A small contrastive audio-text model, trained from scratch: encoder width 160.
Rows from block 11 of the audio encoder of a small contrastive audio-text model, named by matrix and row number. Rows with one number within an expert belong to one neuron, the router's apart. Each number is 500 + 50 x the weight over its row's rms, rounded and kept within 0 to 999. All counts start at 0. Numbers have three digits each.
After each expert's rows are labels from the 100 clips, of 14976, where the router gives the expert most weight on average: "strongest on" is what is common among them. Only what is clearly more common there than usual is listed. The data: chords played on synthesised instruments. In brackets: how many of the 100.
# router: router (encoder.blocks.11.mlp.router.weight, 8x160, trained with AdamW), inputs 0-79
# gate: expert gate (encoder.blocks.11.mlp.gate, 8x32x160), inputs 0-79
# up: expert up (encoder.blocks.11.mlp.up, 8x32x160), inputs 0-79
# down: expert down (encoder.blocks.11.mlp.down, 8x160x32, transposed), outputs 0-79

# expert 2
router.2:505468575570452528379587435514613497588463423472538530555600481516444415553539569573542516488494491516506526577524493460502556547490548575483448588508358506506502496438537586512538466565591511455496557526549445505506475568504495509485497598
gate.3:475431624486598467495503532562483476534478497602498539475570532504494448421454519509521485462462437457593554677489536499544530451492437491513518461423535420501513471473427533518591456460526508505497493437479488562522460512501506502465494576
up.3:550583493540463451503522341439469582503577499549494494495445537437528498562577472511601541459474538417386545534526387401529551543506528560491509496489493513521492392495499486509484514496477614580518534546474484440495565484493484487469495493
down.3:527462584519425352518517529511537530417445458481455522561569465446475514502415531490605498507465513465519513507499499492517478470480623418553508472477555485468542486508454485496512411489545514481480569501476500511438452515398430540531492521
gate.4:548466522464525520528512518538473461501658441566518505636480514501457556499534463513411468554544457447451597493407502479505510421398515528592572536411544458465451452506475524509463421518472568457486468471439438643490528516466455498494463406
up.4:337606438481555501497495456535522559488493465475471471568530550533509505455454396456502495604461466559538438464564473465523494481491542464550475347495532508497554518514489598512483506504523503482552465563449484434474492616523562459491495547
down.4:533556490516461528494525527521447505546527543488477463472452521590488469471565501507528427514476428485447468622480464548443464422478502559527495547518360478421484519421481540481487524482468475472567516510519506490537486585535473508463438447
strongest on: arpeggio (88); the note B (71); thin (high-pass) (52); root: B (45)

# expert 4
router.4:518442523518558491454497549520579411479530376502490569444518478559536499529489515486435585516507494481507517520580406530568456498513504487527556580523517423464460515364448638474482471499516475504481528482496490565484454586486566602461599441
gate.3:498515560625641483486578394506490531449472470515509545389589532464530569380478554607481491423475521463535480623527513412494489484498544525537550448474529462537472469546532519551531444489511435529449483528478536506459567515448489487509497489
up.3:576485497499531589510602489453586477537506473516453502510488507446508503483532514544526448442602465589523425490503526499576499447466592550563432639442454398432451506514483442473589471498459486556521538464436593431544484530516501464409465432
down.3:500589515449469562599475487555493430578546401606501543508409492511483517438527488523483536588511506370438488610567465541518424511418375512465530488480512521528507551460555509501510506524445548504516510513456524584507471495459463503544483536
gate.4:508480434380475484504580584556601500598527497592417519523440520591448508432425485483501546497523525553496534433504453599568544430445476523567549436427553481525513524546473559456534391554565516493508519476546440531484478448505499523483505506
up.4:439501523517578500548511428453352435333428454447534470508472515484547476518581489595508464500507514468548411585495533439528508397471598501513455432535560457470474501489542556543437514407480496568503481473497512539523408504506490514492546563
down.4:541385507581461477462484481516374468562550452400532528438545520390491461556554578573574468472469502520535501462448587583535483456556538524591512577477503472472447529463438588474454523458538447543493482537540462430460497407524438514493412506
strongest on: arpeggio (81); the note A (74); marimba-like (46)

# expert 3
router.3:517420587440554558438564487515417490553482466547416477576456542602547476478523563546514563501414529584449552538456410448537557523448615550605522478417532412451541551481545494548522556506571395513507561513433504453515494496437523493496517474
gate.3:470518538553545514547462491589496529485618480494452506474481461539509535437564511509444509562428466494468478566543450504543508456501540532587442599530495493497464521450475567490512482488458443561536508517485437601478479564551493487480504604
up.3:497482536465426472453493487527490563512516539438440501471507457488456564553499482481483472575463563503543490523511468514566528418424581522490438470554486568578480487578422433500559437513468387583564511536400474494535482511481488404491517586
down.3:490524472557478513556482417514462458481512447480533515497457490487505535521565459582494532446491513591410543581433549476448574530551522585504539428464544486486514478402534568482378485533525565454443492544582518494474466525583489455517540485
gate.4:498472444479459423503485620428514438434544470454482539560468468498496516554481490415515565584531555446425449547483498597467516503475578564583515525564524464493585542414468449456431481511486570535538502546489473443457596426493469537444492468
up.4:597453494547519477566429553484452460464557519416496473482494494546565493493511544519477469467469559520471490431446549450592525444529649498539577457540546515487475504553529499470472530518449495551447437551559563453483451472461460542563478617
down.4:444481449513528431503405584501555513528464529481463513493435485503513502485479465532542540550468561551453419343460542352447477453561493447512538644430456513382474561564551494468441442503555552582534508478590479563496561563498582543533561568
strongest on: arpeggio (87); the note B (67); the note A (64); thin (high-pass) (51)

# expert 6
router.6:508504505604471560487559484544377447532492537476430508581565447479446432511487477543463471565520467489463547512474495471415501525470441553574541471537504517454482558530594500425505495559564588580463498418576516464522507487502447551461430605
gate.3:507482427458503480530509514464516534480425527491507540512442495473496512526550555497526481518504460464502449480514487583510567526478416488540426533463511502418558543466466458534505472459539457499416486495514422384477560525663474476465499418
up.3:436505556509507562523504512480468449457572441444501430592595495477488606463413515463459499386494458533515512480558479490537514544516577487518545580542520535423506402590611436495553452462468558504464504564370503557511419429448549572457497486
down.3:465463460632504526454478444459531488497463434494475560536523425570547431483524506429486507447543467439479405444555472367484488548507395441529593539567540518522507529554535478520558483427555509487544533461493457361480482523411430438546487498
gate.4:420483497506541474529546510512503593476477515517509514528551568518452503430438591447545529556508572512532510540464495340549478404473518479475510542497533562501484565463545519535533491471424422548542509468525463428426406573440506519503540615
up.4:549403475458414495485476415469491480457585499540539462442504461485471449587483507535399486482430492490479569494466494636525492519486511587460488641570543546496432485468496512491479508469467581494557462498401480558393579437513464502516561493
down.4:512627500519497371481488417533553500613505422595431456485452531480519543464549439482511500482522457575560518435430568492483482533462440548535387546443597467432476534492541501434495506502424552480542483479483512528495466465483494591545448542
strongest on: thin (high-pass) (38); plucked string-like (32); root: G# (30)

# expert 0
router.0:586544415543476443520417386571381425471507458461553455550443500555533513492504507514498341546444540463458595531498489479485502415462497470455546557528454470520512428471551448545486574554518435493424433531523502484410538567463520512441483558
gate.3:521472538443472459499516579504526470382490503525543479476576515538511532518461484503538550508449474481540498516574519504488545496533399527466478410444529468434529501523452522546508470463630488530517581498500451562513491488505464504496482399
up.3:497448500520545527482471497406524464595509482460479507478511505441484424486541525584528482453498583502497500467538505343496433602566507482449468538521451497499527519536523489454570512516363604478617519434406463488485562509469457551481483477
down.3:589551493534544517519520544584501483484519519538548485409429506557515589491532560413511455514447463534453560384512484435464463499494489569463459564517441602521498563452466511491531473482417521467522588513496473470520582549564522541565489569
gate.4:509442612475477537502472497517457521486518532516512550464581534503444491574523424506546499477523424544481486630536593459461455505475513494587552463425520531522595453571508539507533488521527468513469504474538491542524503599544485441458532520
up.4:529506511557491450526507511528499513440478560523588477497471506534435538456446480538468562497504539419499406506423480587454517571510531527423501473591503529470491517441440486501499411509501484521503547516525524449456516459557544561527542523
down.4:493410458462473479572569464443498486521465468484512486470523534460487509448520459530508551506429525571452528389485513565501590454543447478561572493474539503495458404572506522547391495509460519495482593475500438595480483558464521465496547550
strongest on: arpeggio (89); playing: arpeggio up (52); organ-like (41)

# expert 7
router.7:455441525532448564490588546520467448498497447447433503488506523499570503468445453618455561504395495478404532440435477501481480547488545571472539471556512510424540419383426553553483457607532506516507461508458558492592509479543507515439470484
gate.3:474393496525465548511539464522577537419384541481514496474522574500487492475489544486497537473486468512400460534514439359522569508409591501462532465486475532421430469596443502505506505530446640511517495526447495532459477531517547543503480462
up.3:593426562486489433485427625485497502489627506575424503539548461484513564617527430593468480548558542491511478589565598547494462465514488450425463405505552506489483495576495462530523443498562521463475544507464435506536552469464492441506444439
down.3:602500540509526445490586518434563428452522494551479521483468459487470391483512540562540476511515468598516509498599547412583471568491471464532544538473513462497545578529522502480554525543541474488423531484474402598549438536470465521520445579
gate.4:524514502502430419413514539494536454403527482481482497579546549615496488507533471474476437500497433491498495606518525522475476609433559497536472540473483533466553522454508528505579474476595506483446465539452477492595561504517542548439475502
up.4:565482516500440465533529459577493429480552459440519534502533548604546487468610460550485520498473535592429482578476497396478473521493491488476423490470461529527509457465494506485521516502560523535530529514530569498599436517520455519461494549
down.4:547454540599521402514478395498542509524530500602514518447436593465433424451536423420491507530586470431510477486530554400526517429433530550578529553518529565475505423548542451490384490500451514548531491474437582567498573487534493469498512484
strongest on: the note A (97); the note D (68); root: D (58); organ-like (32)

# expert 5
router.5:490581487540480531442462393459426521484518537514521433473467485448546505554453501516461407555596533465472481456434532513424568551530449433529531432517558555523496523625533442517459581538510474532495411587592582456475518475502505467527456579
gate.3:565463461437528475561472535439504429476419530558508499600547496541438483504472383586538532461586477454514492526580498609593546470515430555488510496488603488542547509429451496534496494526663607469461569484487473542492515553617478458387452519
up.3:380488504448542460511488497516516504536459470545520492502571556499534584434543471505513505548492447472482592434426536615432526489547545446431518416435446565492527565471490509584515448527500601431479493507543544524505471531425518531530515449
down.3:527433587501590537453380509444536610549578585509530537547561474502402452480445556493517474422551502430529539547522545642550459440464513551501470517477497453510496510557389458531519555497511488596445499469481530585454463392455498433451450515
gate.4:485481446498494478498598461474513482578586454534568513431468559476517473506550491510521513479532607470502535593483462505512594482458481523536481481460469493526497540506407552519444492531486633495479504418544523474486406440567490473505503480
up.4:562517491594482515429487478537552543490530517548446530487502467467562480486478485405508513432478503468431523486434536470498492407468489476534502621479533561553520369437541560512570446498476314452529482526518473380482506539531481529534454556
down.4:487533460571441465480486522501501473433504428415516490477492541547500455479524539452518483414526535490479538594436485563474532459542448585468557389569572488504487514390612513560523550406514500502485502502406530405510488412474547447449541532
strongest on: reverberation (81); text has "room" (81); text has "reverberant" (81); horn-like (30)

# expert 1
router.1:471520437571360515437470412483399530501564507561547509484439435450507499558480524567562464441597461452441514494505486450446453449553444382516508461455484556528480544545528530448441548493564522580429422514564560457612469493465503491502485567
gate.3:459550469521519443517510532451609572492443546491577494541484513523546432440495557445477439470458473507487521443484501473520496526446537468553503430493619366477517453423459548498483467476463526428529530486492474544497502567474530483452508448
up.3:560481546548478544525495479568529548549547580492517499502558532489552521502471470578483497543474542460444529522399510469385495463513590531464513485489467549542502473500598555499493526499469453532473434558480483516535513436426401490566486485
down.3:449460526412489424532457480416477493541514546505577505488480519413544499549451540599522485529486509533545451485499537538543481469624502477558399514512513540418489485500508608494479550511525492556456461524510605488413469416582466537514524466
gate.4:452507516509520577550538551424617483510449429457516485460529541523492474506618542492507518586451475486510538445448471431519468518532504503523429547577495512395514522519447431531634431499474461452528511456437592416493520511480514554487520516
up.4:343436437461471456489575451441398495540601541504512523478463530518521390525471457497507502443481537573525475568526526438537508480428571541521494561456515556505546446530477581488566544509490495437497484490542532487547435395461491505457545554
down.4:470443468472555590433508451475474531605544435427511484415560566519439474486548567421515573452583586498461461446501521498528504511478539472498554491511536521520470428528332546537384476477533490425466523502507494483439388489441519472480486526
strongest on: arpeggio (88); root: G# (35)